{
  "train_examples": 195000,
  "cutout": 0.4,
  "vocab_size": 27,
  "text_encoder_positions": "sincos",
  "beta1": 0.9,
  "warmup_steps": 490
}
Rows from block 3 of the text encoder, named by matrix and row number. Rows with one number belong to one attention dimension. Each number is 128 + 32 x the weight over its row's rms, rounded and kept within 0 to 255. All counts start at 0. Numbers have three digits each. After the name is the row's rms in percent of the matrix's.
# v: attention query, key and value (stacked) (text_encoder.blocks.3.attn.qkv.weight, 288x128, the v third), inputs 0-127
# proj: attention output (text_encoder.blocks.3.attn.proj.weight, 128x96, transposed), outputs 0-127
v.35 106:127114164094104088096112126152162123104152135066117136116090098094143156154137175126117129196091064180182147134119143141133134119188098086152159116107137113156074148100119115188160154068127098090153190135097147113075145102047143191075166131149162193114151088126089159108121120136127085116092110156133119108175169171106144115122130115101181119163115105154082092097131166056177147141112
v.36 099:147152109079125142117090167130174152122140110147109108078129124165161160072151125116095220096106096090111170117181155162144133118115124137159134107146160113088100121092160138131146145193152126074093110154140092127096124103102124163049208102148178171077117147144143145135103110096111106134145068158149178036136187147145165093158169144186164126159111151085132120130161109145193134149106
v.37 106:086082116187161135167160119141105088143100111112166137098162114069132100178088155169204084134141189149109080108081150101105141165110157168105114183136143098177129149115109078116097164096097118148123115113123198140099119126145140135162082152049122069160104132088081138106111178099129151147180146152154114140110111137114116165077071125074117106158145103124108143152099196131069138183125
v.38 112:086103113152140107086167115149146177135126085098169089073173156076139115188114170139147095168122125155120094113107139152130145134175121087100152148125155141176072174082104104153108103109142131143171166129117176141112151116142149195100105110115125103156145110065063220069109144170127108112133152143155061123175120195103139133086127133153108091134100107143155134126087157093095148195059
v.39 101:141108119073054086111136170099122168136131156065082125120140169112128191188140082111054162126088077107164183151165149136179109116132126113141205111131148138097086134059134120154136142116136100068149108167148091132160114107124106157106174099163128193106188135146075125147145154121137082140086095143136110094185106160167155103180127083098125113136087154152110116071113118117155149110092
v.40 105:118148114088135119104074133121166143151143106123147151116082166149186186079215089125126151091142060113213151173168090163129152110121127134114134126131181138097090072115140148156094092118175158089129112142146085119069093061144174147087168102146125167127113123150131153142125077149128114108111113156138138082116119153131167067150206095160159090144123136116114102106130032122156095115132
v.41 102:182168117086070095091135075115054165145129186090117144136139158147122107158183064130090133108130120077131144081160175109125103133122127158178135176106105097130131149109127144130111172195103123123117082137122110131194134184121157142117094154134083213102120137118142154113145117085081126144076192166201111119150109114164108139154118167124141122084093136079087192131125167173124106096095
v.42 082:176131069126097118118119138145157185153093141136088095047131179108179130079143112151092214153130088080093209115142171147104119067128145177151137097174133095135110136097162153110074179206135112081089093158167130188150124122112117121099124135115087180141112090128159125155125134112096123163144098130197153087123127178160139101161145152171163127140101149090127140131128174160112121120114
v.43 103:094143128157142165146157128098164097109123095125147146197131111105116112161105203115174071126113193157115052136086106110106166166134118080070117168099117149141141129167091126166127098122161145169121159098091201095111143146154132119144110114112133077206148090098113131109137122156155121142145144127128087157099104137135079121084044115096113152200134076147176131131066134067080134158167
v.44 074:100051106189140123119172126134146125108107102101165117112167133075116134216119155141209117148089180141160086110074157110161117151117159141107109151093120130148115177122180079095128135131130146130123126126088182166170102109184152118116080144122080122161103078087063114097161156174165124108173178155111056160159074143157115156112137145127137112131147097127142082121089109067110167155093
v.45 136:099153120176115086126156100134047121145103163122151162155142109105068084144106097143162081114166182094131099125093134120131148168111173137090116157079071129140107140166112096105108145129095175158134095104116135144131120167149156084207060171090066095133122127105151127117179121105132177132152194096149087187066063098123091183112071113130117150108173119135137176132111134158075125116145
v.46 115:089130181182136112167166124132118074131118117130140113229161107087080074161079118117157034146165175172103087120099115111108126167130186122131116163090098101167170157181109075130119138107100143151170106112110147133117140174133120075181095117118120076150122169129133108143159150100117137110153153090102116178107085100074086167076071133078110140128115117165136156123114173147093128116164
v.47 092:126121105111096120150106150132160133132126137180073094122146126181148148060163121160055214107135101116153147127168146139128128075138073140199122086142140104091132118124189171082148135172075110136063074175162101159135130111102132135110148083157152192054119101162161130140143135115136147091090100150097183094144169106134162077126191111149145123121129172127113107114167119182191135111135
v.48 112:152110199165114127070124185125143112135136098106114169122149140109103161157128151106115163157102122111104105159127131053202087154139150096149133095117083131123160185131165074107174107125144092097142142200141084109181116148101051117142166068176100152105175113085101100173127127168181104142096137082097125164136127109102105186120129102096133145153122161135129061052124127153145187135155
v.49 088:132131133071119109113157114131157171175124192124186100152079152136125162081117124103069129119083049104194149113217159139173132123129069166150115114130148135158116102129143215179161116101125094114140134138136079080110142110054176109087177102132150164080131118138131132104120155094108142148080089113151148145164139125171092128201146142106137119109121139126131096122148153110187069090113
v.50 118:109106113065096146138109063123097147192094188112153141142059107131141108113135089158099156141117093097170196073140145173107103090143109166144147163148107105180145086124129178179144132131114158130135085091168118115113119117107210150131121110117154212101131154141153144085101092045085133126104087158176116119145098083149126122126131144127177101097093103134149200128148093080155122095092
v.51 111:124161106105149131151113107158127156172089155153154124165059128136152139069147075137085142120107078120194171076190159171103149110102087130161115145141158122128101075159080215145162120133121116166123106153173119111128134128094198150095129092137192154107102137150177140071131108077081131112114133185144127127148128103139110108144105137154148087081104175161132177169156091081177122074079
v.52 104:121160118100111165135185173154176146164136150114167130163052121145112137088128083060056138118111087100147172119176119116126166162095125130154119091158114115132123102089130135141184095137091078094171082147152084082096130123114137136124161082199193201093154173146130115129102099116137131099062087129118108139157102139105120110167142131103125085107100124145137125134198079077166110055130
v.53 097:078121175140092127131213203149165137144185112095173131170141125108082165141091156103131115085138105137138165176127079104154140167101141077174145096130127140106158183076118123121164148136115109073217132111110093105080082141116067115139152092180129103135172127161083148167125114177172124115077088122076127143159120157071086146141135120106082141137137168145090069114165134148121117137138
v.54 096:099147131096076098130163177134190163125151127082163088140100132106169145126131151093118072120129105074207128174149100133181113179115098075109125085061147135104102082059146185145135102082152085092184180151123083095118126099098119147144130107180146148123143078124102118151140128175147118113086131135124141175171137138154125158188160153093088152156142173170126091075126156126140057134122
v.55 096:106123098121131141167123051108103123153094203132185147118077137133089099117155048108119156111119093107124195108143167103113122103116127181177146151148140112166108079139111175176145158138084127156091097136197128112145190104099186159115144102091155188087096147149168143115106112060105131105126106102169103120106084111172176121166125157151128120073087111126151161176173119104153159074114
v.56 089:113146150168177093134188194154166095053136092149090121099153134098143128111108188133155133110153106131113065187132128102180126184158137058131111125112099136088122167126164073108099131124126107117174188176131124115122136140131042119168142116140085076110134111160162117183113146168176133135175135100101134111102142166100146150132167121117108155117160122099139061083131203144110120169194
v.57 086:140149120165134094120091135093156126099119093135083133131160194153194112192133159189159083109115199148116074141113123188141103120135137105095108145093137106136102120132059159089122127124127156108105121148083174142106141104193134150106087201117112090178115035102120170139152142127101123100152159153137102112106125128131080085094095059146102131168163119152191153168088134107060116158128
v.58 111:137137122074089142112138080106126175180129179081159110170091094163159175112190109122106135127108129123175172086127141191114138102096102149124133160082144100172103104114087197164170141140165131119093115098157136111102144098141186173088142133127165207137132140132122170102143089073078149101102104154159101146127076108143160080161100100108154057121087121145146164091150066075158095112108
v.59 100:151152150173117143107126225135132092086149102112110136123170108108129156106098199096179104095187111151126094171129104093137161193119115071132135061132128183100077158108147086088118138113126119139179168137105121152090082152131067068136152115125087068121125096147120122128156092175163084140146152103089157112123175162077113150116155139125104176182126132122088058132128151174119104161171
proj.35 106:140173165080077152107115164100139125134155088103129142092166094107159135204168180151144136122132161139076087150152152075151122108162115128140091139139132122121181175100107089142097194122109112124146144113115171186129149059116137165114100129106113120159089128102107148140092120174155056105124131138055126067140148166042152129036155111105172151135081118089149082141119092140118153158091
proj.36 107:125121140130042135155137161145157139119131146155088189095113092066171148191158148124123120115144135116119122135207067110159036147197064116135098081152112115150128159100153113174151112061106156165195097149140128102104143118101126096113154111063161158088135114120093150137116114155166108113108156114082099119147147113102119150120149150073176139101104188166117078147157110165170165103144
proj.37 107:185162108132173125126144114136131124155112109142176121163143174152106117068076134110078175108123126115070124110030162127117133125036132124136106154115148097154081095147115126109082136150122106068094094141066108165131194157189119130105092105174049138115090145154117097160137144113096150147115132097177174118128114157152141129184092143185104140160132091090122152168106142114045112133125
proj.38 108:170163167084107086145125153107137113177166109141163145144174078122072135146119163173167148101123160131096130143099157118093103141074108165195080147139120118110151183126112110151096140157136122133114127150112118177107202071184140191058138115155066166134081137135082143162089157157129102130152074104135129059137124140110208133091156122179148166159083088091137065135113119112099143133130
proj.39 100:081111167113023152071130171114141079099117109088100145114109100107117126201161103143159130118101138142092129172171132142126107089208092102147115074158123132127163176147137135108133151121097128157140142121095156186078155113127106152147137164104193114191140145102106158103107119092152116091181140128054113159112142112080117123063140106080140151089149188156153077114092102150168156137083
proj.40 101:167129169090107129134117152176137088141143078125080107073095077054104166188163125124115130093126152119128137131152079095141121136203097123153074106140047133104163181122153075188145137095113145165191144174151163138121086143148160167131169122106189153099163088103122102107156108122193101113107122123075099094101127101061095140083170109092145093118106163165152102105146136112156140129136
proj.41 097:162102119133095062113078094135120140052112118146105078091147165073114155155132124147206144155111055084152143114157072119112068133156118113159107156123114119184086108180151166129123100088113113157154099121108136138132121138164115129087090133058178095147170153114083155145135179096108173105089155138135121198124183117161127128130081152115064127082139169159077150133143170117105129068128
proj.42 085:158119123101084105126097193128134120094175180142095138122128096067145142166148151154171129089096109049136164111172074144120055125163076158188089109121120111127104144133173149191124100101112155167142100141118142078136152123114143100097088119068115116096180141121069203129122159116133158086111138135095095165134177092157135128114166172074146108106097167177114163144151115144173190095102
proj.43 099:134153120122159153146196121098172140162137128139180121125139119190087095096079163131108175120104141176112141119067152111131163178021145141150131179109105118122177117106095112090052160172149093090125136138151121144111129132137144181121112065165077151152083104133147078114137128143110113164125087122182140084107117148124143149129097148148119155184126028059124107157125131135082108079140
proj.44 084:139160146128134133113141113088130136157111075102159117174162141187058123101115139148127171075146175160079114122078164146110160108049184209160142101160109109114132140110122136136064149177110111150092103133092079181153157131154096195102091133176115110148135139138094135150136120120160157148168102129165201095119091131118149130114118151196173142124078048104142105133113118104077098110077
proj.45 132:123120115146178100122108092134092155121092116112167058161151185196086104096112113112127146132147104085130142093060138192109147135090176156118174174130144132165089090148125188119107121192133149099088120092088158130134111162172161139137118130197109120147151124127144117120150168097111141167074123097170130139068142078169151121176063125181076126133145090094142193165143148090064104125151
proj.46 121:110133081146166128101173114100114146115106150121155116164144174173115088070103103107100142136160136163113131106082195181124195135072173126105174161083149157130144093129124155089104111122155088057066109114136150195138127146151104127165112150169096082123126132148146099142131158130070156144143080124182174126074086138171096112152106110198087148148138078067131147144123166152058093158109
proj.47 098:154080148098058144139079142174126149109172121131110160080116098073153176140171092138138080107119129098158140130169078109172070112197089110135119117138142144132149126162177127168182109050121126160177136150130153077127117141088099075116133128079157102098195155105133167110132098142170120087124165134097137127164138106135062144086163115067147122080136196168136149150159087113183152111122
proj.48 104:112125139167123157114148165108156107132067184158126172165153146160099154127139153063064125126117159140149097176185156171140164145143102026119055116091118126117184108136126117105110094124114111120107136112100089132099146104081090122167139123142114115125084183106194108089112119110169106119163080133139082128155114077075130163113141122086093167121118084141147102019092120126147141164087
proj.49 095:110094141103160097158094111164140070157133106150073096072164102122161147159111152087186076145145143077169112113141098090132086148166115090120082119178113100132092159159116074219117118118169141164122161180183186139086106143145157164113140158091158116172093165116119135114174103113106106084102117110101083103101148106179104217103143130158168118171137147174146105097136110124133144093170
proj.50 114:175069095111104070136092064111096066095187096135119068047148107096169144104098089193182117116123096059145152121088077143158101144152107137164146093151104084113092147147107114191133127109139135138123152150142169118118086127199123148154134133066183138123133143125123138158132142133122090137085160079121083118079121117153108107112133142150148116140122142140142193148188198124124131094181
proj.51 113:156062137139110079163125111162086109090153102167119051061132127110151133163095094143202100136142114082157125074135073099147087148149122164154130135187115093116099160144134103221151109108140131157138167151168209122109077131179161166079121145086162128155145123135115141150157131127131114118071132089118116147084123111161111117150114142143157073137109152134165167157141194092094115113201
proj.52 102:103053113168150081211096123108085058177137154157064092096149093108176119166106110120145112163122113089148136128146092135115126138137099098095121127145109079094156121144154124171139070112144160173112109145188185102064091118133174149165155155051162140151097167160123159133171137123119079103142138072082099138071136099139112129121165090132137078122112158179144172116101126141156157127177
proj.53 099:111157126173171178148095168118135105152065169125095139153145117124146125086129132105089174138140147167132109169158167191101191073121138083096069127120121095106186104123190111095146097130103155144121123160137070118121114153119139113149157136162092119155117156161182114106089108115160091110204094145116115120073084072121121176117175066130151144161154123171116063060062122119127170161118
proj.54 090:116124164155134173122142150072125106166056104114092174139140098162095118144119144107127147167097198145165165121172118125079187142115195077120037121096107096122158154138113067122123098127155114181085140138133135128122110141100139147162149119125127098174097149116154121077105072084108109096158106110121123054101082094111139168069161101101168094156125118131164074096108093078140190172152
proj.55 102:142091100137117060115121080143094115136180113134070072094122116081159152125116114154174128127144120080145136097134034145148078126119099120162145115140109100100079136156115140184149121114133123135130132180169157064129143139171120104114135150081150114120159172168126141145164150158122102147076181050104139158063138156188132118133148182140156124122103179104145175144215180119108123071183
proj.56 095:095161167121132147152156174109150133182027170126146181210117101164132151132129120060090134082082169196110125164159155148124175111117144108067110146104118144127168102096164165077120139119108137108117113130111054109122141112043106096169152115175104130128122098114147122099122149095143143110129068170134122145151122096113118126084130080135116147127100135129136096103030099153102149163080
proj.57 086:146158122134111143104171137101105176097119072126172112107114116104049131122076151111130150084132150186129161118130100062139123109087095175160148137118122161149181125079160149094084155202105092126114142097134110151119138090131130190072084092161137128145135049092055108113079085117159179154123130179137131137165119169117147155128094172155101130102160137115099135197134077205151123106130
proj.58 111:170083120158057120137064089100101068128208097135096104048160101069128141145125112196181181134136136088126146100124082088129124149149134154178164102178135076123116139138148091212119113135143107168102124134171144110139092151213150165147154128093176133135140131102104153160126139111118104131111161082102102109068100142148140137117142120147157105138102135125174172143182177082132106104146
proj.59 097:091188125117127171117160170112149154178092162133145168207118149191092123103165151093107116149117156168102171164149209174077150115143159126067076137110151166128133137114146157071120124144092140118109127135072071135105135142072130094132112095175093084142100104126134111089108105133127202136146088184163137128164145145134120143101130046094087127129160106136101070120077074127124140162099